A small image VAE, trained from scratch.
Model: 2.94M parameters, encoder activation geglu, encoder patch size [2, 2], decoder norm batchnorm, decoder activation silu.
Training: soap at rate 0.0026, 6100 steps, batches of 256.
Data: trained on cartoon faces, 203450 training examples.
Rows from block 5 of the encoder, named by matrix and row number. Rows with one number belong to one neuron. Each number is 500 + 50 x the weight over the matrix's rms, rounded and kept within 0 to 999. All counts start at 0. Numbers have three digits each.
# gate: MLP gate (encoder.blocks.5.mlp.gate.weight, 384x128), inputs 96-127
# fc1: MLP up (encoder.blocks.5.mlp.fc1.weight, 384x128), inputs 96-127
# fc2: MLP down (encoder.blocks.5.mlp.fc2.weight, 128x384, transposed), outputs 96-127
gate.175:411486575498527512585571542491447443532466462501535388495481396573432517522525450484594604494495
fc1.175:454600493513521535473579558444575475415520571550454554519495505534518475484365552466458547504466
fc2.175:467569538524520418532445544538455467471522473587460500577441349605532490539370388423489561430557
gate.176:569481454467459492487484459446473528583486513511572549477546386609502524548524515409497557444577
fc1.176:488482518466443504510452509405481553532479474538499440397517461587438512540532500411545519421595
fc2.176:490473479497529540479547498465562448395483573503528627424412558374524553427596535531484486452548
gate.177:483460543563593480478494619416501446518486531458504414518520477518497567496329459590524560420522
fc1.177:591430504490462483392505485553543549458487585571491515566440556460469447533698547472524466488450
fc2.177:449500571511422478547552551512632531479505434526555485453417445585679532595465335544516541426444
gate.178:489540595468530497495456412435440525526432551464420441417519434483494428469482589611515455485543
fc1.178:519573455527490523524515475456495454609538564509467521517553477608602356401481568473470517480465
fc2.178:473523526559545523398558445509421499392458463405511450460459524420517515562578598491483499503629
gate.179:567492487522525430593564453425518469565528468510476477492381491567527494477415467529529464553502
fc1.179:485447462473491437476508487494476455519486438570506498492473527565498507521514572600561500520503
fc2.179:518552554542577544536514474456437490528538495517512609574582520500511557442504554489540466503502
gate.180:575573479481637494481618498468532510504495528473475502535552479554579373426480511469482497499514
fc1.180:583553413508530431545508455535571554504517531495445483446469457474499420480576480516498521467499
fc2.180:479508593542507428546455542572531471485520506534478532507563487595474527446451447536499470521519
gate.181:464508414489500436422531473557433505452383513604494488409548481532465556565491628495569605458479
fc1.181:507507500535484456478412493481472591603526433511455574520481530482505484608450509428579470482402
fc2.181:569441434483522467510505523493544434396505589456495533534449430490474431511546533473426567562518
gate.182:464483471536519511476497542386475515496466524522527470526474442467476469507576417506538585436506
fc1.182:541418570576504440472530505510494493444507504567394423398565523534481417529542523527541545474400
fc2.182:546437507491543502450536495426534474446604493474502578441481564528549464439476512487495441568493
gate.183:522491547536491492573499572423613604551382505490556358479610558584582498427498562427525528358434
fc1.183:511498500485544526449487577679386443427576390500533547455469520428544550469402495497346497559441
fc2.183:635425551481353493518564431391497472514427594449332358526587495544522468563478413495523380569466
gate.184:446563516527561491456500484525564504538379526537478578392502398592458408470438504478514487588547
fc1.184:508421554508428581496536546502407516485533469560546465568467464490572576495494486490500420479420
fc2.184:459447467541528479503421507446481537547493517446472616373498406541506435608618525454502559487520
gate.185:628587580425443481562462586556544500514517541537528445397490530582420389436535473453452559497356
fc1.185:588504569622382479419576484430532545566537431530464580429472503502431423526450535366526449477599
fc2.185:502475464554482445523558461548522555552491481477499438594523489480500520536435447524489487494514
gate.186:485568486497505499561492467465409531535546466485513433523456520505545549487456510458482530478486
fc1.186:499526517575443481529440493492433527536522492456506393527484551500509524488451530494438516518464
fc2.186:539433550521562516463533467555524548498487476505565445407466402518514437458533466463524521505482
gate.187:600521549507547475545588520586474428478547532628405479493511492500537494409512458385555543489551
fc1.187:500442527509565429492436449535447474553491472464463521540534549530502491516554516461545404524471
fc2.187:484530344502480512441464506454498467527507623486487446467500501534445557536511475470473429440516
gate.188:471524522536395558472497619501567507502472487519552472570470486567510577583467509479544515555487
fc1.188:474519485578411554448527582523544518482452452541521522646463483544548542537483512486557524539429
fc2.188:516405457564481420529478420455440514420489531499473511481479536423481510423527574508511527552567
gate.189:429567470489436494530573450507540544550506508456453551493534469442476508540568549506514480466457
fc1.189:567535473548500498542479527437437449527540542513504482466511478522501517551439482424544512507516
fc2.189:419458535466507476532514536486524472585510480606558563488459564525572550485527442462465435377564
gate.190:585525516559463473546462563428547479564488463558397530524480559569471552586555507529466535520445
fc1.190:627518490477507527546496599451458540637564521509390559563474501457554537518476458532526507383462
fc2.190:491441434524520431447462466567558418511531355400539542407487491522523527516624491526546521538599
gate.191:451460507523535434475486472551412540443494500487481478515517492478479475485502473577461500457499
fc1.191:553487435469562468533493481512542438485499491440433521525515497479466465543423581582472511394487
fc2.191:512488593498464550465547532507452534482538491579563492446551511530379477466533450516521516463458
gate.192:459592524551556412509480495483445469473484461506531451479534476479508540464453482508555505522532
fc1.192:574577486550559492540465531459489537525604583492526419531553517416521496544459497524498573415466
fc2.192:443543455454581462555479536407464493523429434502448585476527388434532495536613498483531512525489
gate.193:415501505539479520429463490516484524575477430501591498489506498525524518496509574522443487489448
fc1.193:521459473471510483557578543540550484486451499437466429495511529489520516561490498517538479479490
fc2.193:487506458386538484518485504525571408473475477598512536525497554456552530439470588552524471510478
gate.194:517424542540501455501478475540510507522568507427491497388540522478512461518508524488517515416523
fc1.194:481522506545483548447513536503452524521392575556559503600533451507481484453522450438519520596504
fc2.194:521434511592511460498479476489523490470540522437521559452503517482543498531440488511524510489450
gate.195:471446487485518535493499467580518431496529492538550524546524538504478524537448491476535589545520
fc1.195:474514565563520469510488492445475580498452521477492482466511453517468508432487498481458452501487
fc2.195:520484491463506470532473527473510458479471448588544564615534511535523492563447472444504546563471
gate.196:544480532477461573463484502519472497464562579570469499514402487569545407446525523542482564614597
fc1.196:521450512473483582413577491518418529498668428458496451545450566475569429459479579484614489524559
fc2.196:451500473512653587441543536504505589565512506414532548482476515517559547574558493541421465329524
gate.197:408573553534504467501542412625536562544408438445561512520484374425400546515474518520424548548456
fc1.197:520495590430559480508437404574510553599554516506481469428480563490413467554490570551541467594419
fc2.197:489509441508566522525479536471471425506576559467500574456614475436423515471583505526523488516512
gate.198:544596593610558528529510425529514484422435500493488558562461482559518569503478489517456511491433
fc1.198:403509467553518515535523564479450423606482518456451486573516474486475533511479522484572626541554
fc2.198:486493484523476573407490470503449577537460495616432528511501529476512546465411535439506472506483
gate.199:516515416496480458474485520440515463481539514465493497543516557514521523547422551468502499457523
fc1.199:528545473511465513497480576441489512511564474487532566522450476498552476534422541453518506462512
fc2.199:471405468602454415526565428544530576517526503466519489491480432445569514510551391465488499531517
gate.200:528444482505562488492470479458536500605383510553509473518426546467620569539516498485616489503414
fc1.200:576570518396462520534510522476489472422513511562432549544421521460582477447469508546529544497549
fc2.200:484471467536494570445494502566537517441470479447492485493401487498476527514550549433491436382489
gate.201:520494381558577453483476496552404469479479556579520509557492455453473564496588550416509494464581
fc1.201:507559470577559617510444415548460465435480538588437502480558487579595327473519476442533422547527
fc2.201:588538551412536469486473476427691439494526527505624533410515455466490490477528478520522569467518
gate.202:448383493548548461484500510556438526450546448505549473539514457511489628484487523533422510532550
fc1.202:459544612418404552568515487521426481518482509575462467509483477497552540484564535469584484460498
fc2.202:426427418530511519482491479490492478579489464514569443387480571460478467451480526483497521576549
gate.203:527506572587522482546489457537554492490520534535447493439482434436506517505438460509470571491484
fc1.203:361557490564505512570501402633455408434474483455485382533492510445511514513520524562453446482491
fc2.203:484440489457505557357459489580467465490493467462465491514537641377404544509549641491548451624428
gate.204:546461469598489501555435498473468512614481550541467463491513439463549549482498525540545540493531
fc1.204:445495569485516497508492480535571448401556421508514485515529500559476539507536454429558489501467
fc2.204:509531481429586475422588529494458485459528523476515509482550473482407494484487537463499442392479
gate.205:623491521500466422589554543499496465502402528513439475486583364479563432479536485553563492523478
fc1.205:450448559503540584450470487476475518431561520478531579498446598470459533527487480496550497514461
fc2.205:470457447496558470529512503509502442637464481453493527480445525429527483523658501498532523496493
gate.206:494564477533504441474475488561498497452500509479517511515375451485517453507445536492511493470540
fc1.206:607475517486504555464535451477468501534523520601550527475506506469523506530489492463475452549501
fc2.206:539460457434536481492594473542551477570593499432398516525542464490446484501492452559481551591527
gate.207:477608467560538417547510464488546549433451468513522647389461521546489511465412577572476422560533
fc1.207:542698547441510514508541507491566547566512561578460416512422426431446440446565487393536525518523
fc2.207:460445476500518437480478481543528540419605415484519538553534581487546574470389552420531434412508
gate.208:604484510442574387450595603580461505496513468619502540494493412520475476513473477407504538518512
fc1.208:549350430583496463474481526476466514596539523497404576420430516566497454537545517499581467577445
fc2.208:495464395486554484389545626548203564627387535558487526402470502496302434505459508573550542531508
gate.209:416483476507486480554537535483481545468501588447523528610531464468543573479469602518522473398482
fc1.209:548436506484549533540406541479490563443527521488470478555566454507516474478633485525505514506454
fc2.209:468432492563539436514545464525495542495514503475470455455466509500427542527380499492596442490580
gate.210:507539495522546534399474520479588523504513503483483575463543489527570499531438523533517483477478
fc1.210:407461468488459449548497492500386439423490475531503460454484502469500486505573482449540584515568
fc2.210:474503452445533475501524490465561534521529677545401502416474515505507490515542500487509499547449
gate.211:461509559529491513469486502467545475438496465510471391515537517495639452443510536475459439467477
fc1.211:397430546411549534447474549600482409490483484394517558569464415584528502458392421594469546512535
fc2.211:504586509500420585583497478423396538434428573460477526583487577460379481448512514459560547458581
gate.212:461558535450500529504541504536450479428465491511509487516498482516489571524486519526483511560454
fc1.212:543513518495516535509493549542431567515565606510509451499552581475422558438451536488557474448510
fc2.212:542453463487519415572563494553472473456472406509434522546502482470502521530517584482518488641576
gate.213:491567485498502481464495470494573498584424481433486509514484501436546634590494544513521463394447
fc1.213:541542521462502545479520452491474475533391497499515562506543483525477509481495544466494449524586
fc2.213:584436474626472454475524481500524514479466414440530474502452454470472463596473462547534481564376
gate.214:528588509481434546529542484498453511445456447466478448562444476475331475470587525439463549580518
fc1.214:514572480482345423499511493565562511459377497520429537511489399450515476522441449543521501643552
fc2.214:537411471482560588450518498566489435579596536429496535535444555554468526489494485446462483387562
gate.215:487550486401464575572463495558544465373520547490521526570530419498468529434422529462486602532477
fc1.215:470452539548430536462519475517554453349550473438427443521651570398601418408520475623417584424528
fc2.215:464512442429596430537479451494548479626503589515449480487440510536510477552477586537504492571478
gate.216:541485471518558406491651504553427385452504489529552496521488348551524489448591407451534474589574
fc1.216:539506459515542441487553541513455420465530433505519521460507392514492431497592437506509484472498
fc2.216:440497553483542574471497523481605540407526436561529547500564679489499588495526435516471510385473
gate.217:489552564499508591552432528455484553557545511537552439496440411534460491454415543593466554520496
fc1.217:558448498640476559486449530551529582532543507487502508532505386438475434427491499527563438494528
fc2.217:558569545457497583448503482593488564526446537458472439409564521485394570586509481553551515414491
gate.218:540400549596441462508517496482496421457441554532504617511578551438476452498522463473511609433503
fc1.218:547424553614444449415557586472525499455455584592621575472489532482464532524499504464568531437519
fc2.218:428500500397465574482466544380488445576549569521527415506460438527467561529539483496408469485476
gate.219:431447587487471495530535512447464479454505499454521477623470507478512506425500473549615516477507
fc1.219:580548543501550578528549483592366489521497501475515509513515496571529469539555500617455440493489
fc2.219:594587476477554537371470523477528480467575583573445504407499540569470467531629470485473502572555
gate.220:568493459508539523545417504564438428484557576596464519610516478541445489355537501488523436553585
fc1.220:432566538470510551533458468492470384509483550550459437617516584464558590449588491526499500574471
fc2.220:580478412533422448552545472514504586531549459540475551510417571520483496577491452428555452578572
gate.221:465471483437510456508522467519449526498465479495546441519451442449439472633484598422537494538430
fc1.221:403486452513607498526582563392490462531483509408581504503467567532509519402517495455427455454475
fc2.221:502430437459549481489421531560451501529448459450458558433453409449517503529490503499549523564454
gate.222:485504476501472477384514437472472496473431534433493466484521494580476543510444475609566512467528
fc1.222:495539520531494534526437426512453489455391509481504466519470495438520587432523491467424431506562
fc2.222:486421459512537538497569518510487448494479506535460505489524486449509456511604558425520506511507
gate.223:603480503476529493535503437518515490484506487553523448587563543489525608514546517495417534492512
fc1.223:601519478464508459509587469498573460580461518490449440478443513458528598499512551452525473527490
fc2.223:508425516498474519449500450535548508473543480476488517492526475548580523510530413508567528483506
gate.224:525520400439540510548539525494488537579485530431486433560505492437460488510532528496612494464516
fc1.224:622482494514481620467521531459471525526485478458525411525484493558449463553477525484548502488470
fc2.224:414518497495440494532439507498489495524524495548458550535479551513518535498449385514545524433414
gate.225:573432436446552556448499493477465498592499544442537467578498421550498485450537502543474503401534
fc1.225:492539522585452507482473483501491517478464524481512496513574525462444431442513541512537476531533
fc2.225:609354474386607463478548524485606509501418458588515580482553470689568531423551427445463481536471
gate.226:430470509468517531513549516456458523528550479492521447477533531443519432561394468466481571447471
fc1.226:450509489528467561496476490457522547583572479500462507475514477479533518506458534493516542449451
fc2.226:447428491521481406526523547464487515482473518476518474537496503487481512475536502459528483542516
gate.227:528482471478488574438533576532544512505512553579538448497425464496406567498481448511507466491495
fc1.227:525498453474509396527557498491606670505569487595453401443492522473492523596633533520537507493441
fc2.227:535535507551413483538510476532573464470490491537548416524462554415511475551464568522519500500529
gate.228:535594527520479487507434556385517634648432550394457501495550525502553491520412534455428549499452
fc1.228:444583538559516470548413583485566473622424601443506580535469433513551487558528551487481656509414
fc2.228:522393527563548513568467583644529634422520515587613535568529503575519503415473459547470489419494
gate.229:527550571489565517485558487540530472558603548417515455502526481487499493533440553435462540427489
fc1.229:410431495451523550507507512507462540484436505494500432513472430544416520589432594512505484522530
fc2.229:583533517495444477516506472503561451553480517488490531476518470451558540518622549488573449584525
gate.230:520552505531553526424494511437543433436374453653533516515470473511601515528551575561536523445597
fc1.230:370494418512509465495521536561500527555541399474538481472538487415339413563471493476492569470514
fc2.230:431519581480457492423581516508454486547443409533462505535479540539416495388476502542488521548516
gate.231:432494477529491536518505602512513517512543524511466498394424460439542372471485572560520519543524
fc1.231:431541521362420437525599474516533444430438575479535434458490586531469544551530362553437475608503
fc2.231:475594470501482529524487508481458552527478503527461518513488364426467516567463585446512379493408
gate.232:489506474579532452470447479523551511478529490462535565505510540478498541560520496495528464509479
fc1.232:531493462444513518515511492509531526525470539446459381502472457492531483519494514534509452523519
fc2.232:502504530572566433453537455547548534449479496524523587513528482491492477457478450511519485491438
gate.233:519501529530455507508527511521517559537507536466454538542507471469501438484564509569528448522474
fc1.233:536530516502460478459481504458480522549523506462463534539483540432499534442472499538514470497481
fc2.233:541497455507457482513484440511522561489462502508457490470515498478453524451457527501457462488516
gate.234:465516600594509517511576493489547414486419377456464444432510562497453440528545521551480489493513
fc1.234:536546520557519512570519567466519409506510424418448492378535525565459514528520586588480520477562
fc2.234:510578468458511422557523498499537555458581464491530530513511548451537513488480458384621504562492
gate.235:549451475449488542543495474494447459518469430482574545495492503573537505571540498597489560509509
fc1.235:508619432577512477506511453552470553457522419435506614494487430406500415473542462531435544529529
fc2.235:476493539479481504503568463526527530475528444469577488454510528480551520575547561463552492490478
gate.236:549402459542450509584505495567491516577470532564463487462442403465461568527429528503520582531466
fc1.236:468562533577402548401556628401480511395497447556601463514478531537557401546614529453556451488463
fc2.236:483521459543528504591490491538547440486500528456455425533477541510599454588474520529482451433567
gate.237:521605430537571495500441504499549450530470435444481569459499469480456537470583503453463502471483
fc1.237:525503521596447475561468488515503504422427522471508496461537467419539481532592458480437501454489
fc2.237:495440567474559535489586481398453505520432469520513465547551508491454487557550539522527532529429
gate.238:504453446467573425419487462493527617503490513546546469525554544484535447518490506519525481556536
fc1.238:503619526562461523508574554489431506478514498482472600539492465444553493358457458513548455492526
fc2.238:551578464488565507542465462442453590545435588529449540498463446520508423495566499489452528418496
gate.239:507476588513490558451560540530458538496487478493490587468457536471470554479589433486373493592505
fc1.239:508520550512611397486403402547558419477522478561599529484437466452487465443462478545486486518537
fc2.239:496455453491454412471580577538526556521486505521505572553448541489480598478489522493579438544515
gate.240:491437514506464463545487468535496472455456487503565547480506472514552516460448516530407543502559
fc1.240:482513625509469487513505532508536578526491494492548466450572500536533461508542449450561444454457
fc2.240:505553503539563489497501485468535526490451524460500472522441505412499488496464477491517455532457
gate.241:604590524546432462459497465517549428429430545475559512473479444559597499398496512443539464571559
fc1.241:534556402432606509559590560542574564496556451439490523557555521317400476504511526591547524477468
fc2.241:533550552514482532459565455405513500462443407524462565471523418485511529500495586465523470531561
gate.242:456463451517522577535498556448436536509442551499497527501560563519396463580446555511429506512538
fc1.242:513509564570394515450458453430531491505536487502466499511484577458549428435514488453408515477512
fc2.242:550476376486548477457467490516579462603555478481475484419521456479561546592533463463512453393458
gate.243:586532484479452494548511502514584449500515519440410470471501437611492507494485523508506520441515
fc1.243:468520506527514454483468516451575549617525538463460438456510473486336502549459529504453484498562
fc2.243:424424502558490518398553567458429529450488434524431572552486511451438454452481441473552459574437
gate.244:491397493445541531499410444498432424487472550595435494480508486495447530581500459618459521470480
fc1.244:440450459488482522536427473490583438460525616452530473550534528583514456563415483408425577501477
fc2.244:559600475476464540475551533516508507544425583467452503498472560504593489379524554510544483428461
gate.245:530408524433559520476449432516530478587514516491556431512471519524535524473437448554514482511385
fc1.245:571447490444596448512431467460519476497525444512470433560484580472493569501519460499541498461501
fc2.245:510515489513526561530480495530414433439521498393447562474553497479491522438556480478435435453621
gate.246:500505493481483509546507449500476522484515540554469527472499469509508493455486524498484568522507
fc1.246:569545536573575511458543598520524477431506473413566509523549496553486476539488474516529439419499
fc2.246:507570439512493501457443473506482530461525547640516576574490506471473567497428541465515511436467
gate.247:548579537540384470492562474531458503546465436475457393481493551483504547450461542496520492521561
fc1.247:386509452451621509497426533478494440471450461483548588499505510513523500567436518474500526543500
fc2.247:566470534494355455474526466667453435464546501496473412525512369499442589523460558466480509602500
gate.248:517483492496511422541483489528543470484517513503525460469398423513515460462609480441568483472516
fc1.248:406465534532507518425515556424430531536556514429607508525404532473502483473556431589449530579413
fc2.248:501518522453529487536350429568613503489515450492545446475499478499567498469523465512514521502608
gate.249:499463554445535495531520467553422490461446443501514617502549582492486456606534437506450559570445
fc1.249:541405526497534512505456495501541532513559556433525363496480408560541503443452583558528476489515
fc2.249:460510468481490453477521548536452485465469485505543539496475568432434502512541487482450557528509
gate.250:477475415444518530458538487502508506526491507544493430502457555564434459687487510525471572583486
fc1.250:430475540531554566561537447491537515509437393538473464527466432530539475497451464520492470459523
fc2.250:468463546483407421479535444529462508441517479506489526523533581515444576511421434436480423648460
gate.251:504478565518358566440471495398491544429500608561469508441625669471420556521506519566454532514475
fc1.251:496497498539482535601487497603519470499500434482430517530444496555573544500533492485500414570521
fc2.251:492567538517548486522516441382428515563455443497471477577594555581399514490596499511441517723542
gate.252:537411435399491606503569585445477528588478541501566421571521469435528487499480458547585423649528
fc1.252:566430494517403509544642437540453555595491537463562540529430588591576428386498536554490473547406
fc2.252:460526485511604466488490513581510524455516513450487394588513565458545550512507534503501457524519
gate.253:592562544411477470525407424558433510459509540473515610499481534481543508462530445341480482616501
fc1.253:446525567436506515511475445571501432435455492485516593517487467609422556548505541416496558471411
fc2.253:515475520475533492597494472435571526557494429581413527609495473424533555442532539534429472526547
gate.254:436457492497463450554446512416498534631462500552495471520462536496479536552576474476463461520516
fc1.254:423448549503525570498561450449424440449506453521497577529531424440490446395501418530447440493479
fc2.254:488485524493536472399509505654597494471584444488499499467477598532455547413510567490531514603534
gate.255:508474458533492476463488533468460551643554519456451536492444567545406491583403412568570485551477
fc1.255:524491511540522513434483470553543567700565456425441487535437503535423552531482419478554493444477
fc2.255:494555441472507455483581423485452495563503580468515618574458498545468564522458418422527494532407
gate.256:510484484550512565453427497492367556544458491437532635506402518513440590583517537483470443477533
fc1.256:504537459507470548492383566566515452535496459451549565430458490556448565570429543487458509482529
fc2.256:492522543527533540572597513454591448459527493547515436505453470421588547609569497540494538375578
gate.257:480524473544568510460538504454485508502493511474487490477505490503482478533503524487544477469480
fc1.257:514512477505526541453549528478515511463576524442466509569556481520551391507473511501547523454468
fc2.257:538463506528445516502429538540461472505451600466507478493452532511433459511482484525512420473505
gate.258:548522558459479493520511445496471528482468571428546537484439479489475475459431554481440517538486
fc1.258:531515506479518437502543464500562561550441554411512569548531502469497494494423617561493472501478
fc2.258:512509521532471527498476600504569447535543417476499533473485468500532482551608462509498525541573
gate.259:511554555546527606503470445528528499526496574420470520583507538454496398416487662492536472513496
fc1.259:516407386506537564538526596520479459428473531510467522499454539522495496464553460397464529553471
fc2.259:517481520536556465436495373564411490431548492462494495581550540502453488453515498549470389657479
gate.260:536462546523512533408527467470567533586472518485580576571500536459418540514501509471528475517464
fc1.260:434671533525497515509461556446493503408499525544450445541544535558540450427545431524502559577521
fc2.260:465471444465516475477489552501449511494414536506512413547480523485395484519447564507486531561504
gate.261:612504415437589462543493582494457445520462512461502437599513442522373467548497547571594472518531
fc1.261:568488454449527485520548533561504420585414513471497474629514451471479470504535480543587465517546
fc2.261:481443603525469461500537460512518389531507535448520451468550474521457509492489478559476506557509
gate.262:529491435455500507499584550495481481475501523500458483495524523502504553489453494500426506477533
fc1.262:520448513624504554413554436497470456525533465445421429552553517587512560528547560488504496441486
fc2.262:446416494489486539472466477438503608515508537431501490434563511439536499418580499491528465369463
gate.263:428507498522380602554407477445487548663499528634473442649427513496482422556579402401520450607467
fc1.263:436442509473536489530517470538488512492516464387540509414517455461561537507503573466502433533457
fc2.263:451437613501471465498534504477555445507456525563428541466498397530520537514504423572471493418530
gate.264:490496499520537526522520431519497511498462469531525510392468552562509477516521519490508453507529
fc1.264:460500498516448460562488522558490542484490572542456513553481420470531511496567463552535514541436
fc2.264:587505576452441483432536504531603476497489628523538502459474462511564439509421473460526558539421
gate.265:564628492486563420596476426494498524573557537520396490445442429507456465437486548513545548417447
fc1.265:487582534544499520514460509471493387561521450503500512486562475509545535516534537468522517547544
fc2.265:452499522490505507427493575507426432465461560450498436423547474477457530508636548464487565573540
gate.266:415417465494422480464515466522466524566450432510482542473472544574624569531388467525442462564527
fc1.266:596432433356403403521469516483555519494528531558451521459534582476562539460425519473439439438532
fc2.266:377548442584558548444592464546380493418436467405500490477455516416371549549610538517446507446421
gate.267:492510518486419461442444561556489498555485536592503551541468561489529600471475488468557599563521
fc1.267:477519451464504530352512429442685547481455462439452522418481518534539470600495527491528445548355
fc2.267:523545513520561550545500476499489462526538519434464481527558498447534478505484509618423512550456
gate.268:514460475593553464511519477487510469536507456581499547489410412517592524511569538510517489540589
fc1.268:397526550431502546490455509474514515456484535516462440466517584521468479488477498476511462427486
fc2.268:552519613512521430544507483577561466458620487564477497513412526557446482453607528509470455515476
gate.269:452452543435655483499473429543523457522440476509522528507477414485472505521504533619551454461476
fc1.269:414490510606603484541602427533433554568543503531491538585521412481539518494585551519572570493507
fc2.269:505603625550399519501496490454457554533507502485464387420541509591508434438412401459398470463480
gate.270:504420506577461611495523530462529464524488477461660609486572491492529486517521486450447491454478
fc1.270:473406529537534475366602566517477476449467456582549444510530505443509420497548505457539470506451
fc2.270:485524486435482394389452431511520509470507452487443442486386477504508579500464461512525509492579
gate.271:536536482463522383454494525527445494585475439529506564460482485398587459519561531465481549555538
fc1.271:594426489493437517465468513508479496430469541460473563486551397428492394472495434553394475605503
fc2.271:539410552540505447548595527546444537455492451522427391676533453479442580548502458483480550586404
gate.272:463399491543476502429466457524460488498533509459444444543448453471519435506428493451483489526519
fc1.272:479588545461464436537537494527487531467424501541532473528433503589482503451514517537464509511504
fc2.272:513402537576514463585487500483444555524437597515473493532494551545539495401475460521384518570466
gate.273:514469494546497486470470528514551500494514530542477525504496512537535530512505531506527505548487
fc1.273:460526443408513490519501497462464535452489450461499499490525477457519447490460478576458461503506
fc2.273:483469503585467497524473525562505449487508471537560485565490490530477533579406545531473524477473
gate.274:414453463521509523498456551519475501694543474469464493472519528470448550603503363441516659488477
fc1.274:522542476511601516497496531547483528543494463476381495497622589511407594540510463460580546510583
fc2.274:621558460537571509499534398482496438569510513453599624457523396481413625553628589519466552498501
gate.275:601539433583512515545499543445504501529504481505502436465569530530572479540520459524499504515450
fc1.275:464547450502462478516414462501571494583435414545492494440475548539488451607537596552482626511534
fc2.275:486521570515459509570482488448473501434583489532494438541451526535500521470502423543524458554490
gate.276:533467582437453495438531550538517460456506541509504488495441475485489486533473453534467558440570
fc1.276:516488537456510481502549419439438548551492605399469492490453502540499434472430534512506468440356
fc2.276:497499493559504545537501516520446480521487483420427579464541513473457516575443513501429584525455
gate.277:523483406457432583423566584459574475489435548474508499621537523555472485537411513453587448466509
fc1.277:533466560470569440603460482515485535501527494449522419519540436513556506493524464558445488496436
fc2.277:553529587475378495443600515558520556486481451581502525555496461578515502519462477471522430442579
gate.278:553520457466506478563597529448334522527412547561488479520489444496502530470517568550461568513481
fc1.278:418486508475484466492573537478514524490471607492475531517485570524635544428426441523558524425482
fc2.278:534389399549507524463536483568469430482499469369463509529499581539433485578540531493521573566535
gate.279:520461550488512508423487477501516552503557491513463516482505444506451439474516497480504559548507
fc1.279:422580404504522544510483496485527489508476455434516431521480571498587476564497522474513462519463
fc2.279:602460527513414518527536534520476511469467428455551545566413466528483486432527465501574484524502
gate.280:438600522437466473546437454422511524550446503461462519415528491412447409503386521499487450488542
fc1.280:518420482517532486565497531547444483453530464456508530490489523613521467479583503543492510531505
fc2.280:589517525554492479526546455519539480439506579532559479471469518607544526512523544457537558519519
gate.281:405598570515551453511507467525531478505516511454474547537468561529397460508471452535547420545527
fc1.281:477455470573530563531486522515526492540457498479519460469483446625527438446516538395560478503589
fc2.281:438564556576430456433526517558487461442579497507429534458516577484527572562436447550415522406453
gate.282:414540524466448491451470502479481414525530533479492464555506509501467485481512496614485381476470
fc1.282:461506554477466504489502468541417527558590443531515481529481461446467531543561548538450419552476
fc2.282:509450514551393481465580497512560525414501450416543664567528498468513502509510556437429504507473
gate.283:446467489493446436551569553512451356454460534473519436444549460481510557475497469494526490420536
fc1.283:447497468489497562466413453425603547494524398424479509467517551431439439543507464498459500569437
fc2.283:509481466485534428534488388512521459520548533499483517506452597418504416511497511472509441445563
gate.284:558521630502466487408549547482554505440455522446535558467494480447555454492450523501573604476458
fc1.284:490486462421525510635391499486535431502509499524519535585496514463525534431620538474516389533450
fc2.284:523541481547486557443498466435407517512421487526463496562482502480517498617533463478611570552499
gate.285:554517486431499553501540473539526520496477554430545403518718496439452580549493527534581503496528
fc1.285:522486483463528572509575434466528544561479455384617420474627508543490597482503569498635602495426
fc2.285:419511559492462462545465489521504462461539487534537510471395494486475429548557403477434462541428
gate.286:443505516457513464466470470450453547554507489506461526496532484476542546529441497488521513548523
fc1.286:611489472507492537552512489492545566487473505470546484438539518512464467523575482470585505476555
fc2.286:528543470475571501552415519579509427517524494459427601515480527422509496565521549546486513536517
gate.287:492524455515526501463532491492495462469522507513481510485502546490513523504446555511493505504456
fc1.287:539494489559534493503514495440505471428476557482482536496500505458499531486465529547494505471428
fc2.287:518548526497492522513485526451449531456432494525498377486484486488539509483504432497475523494523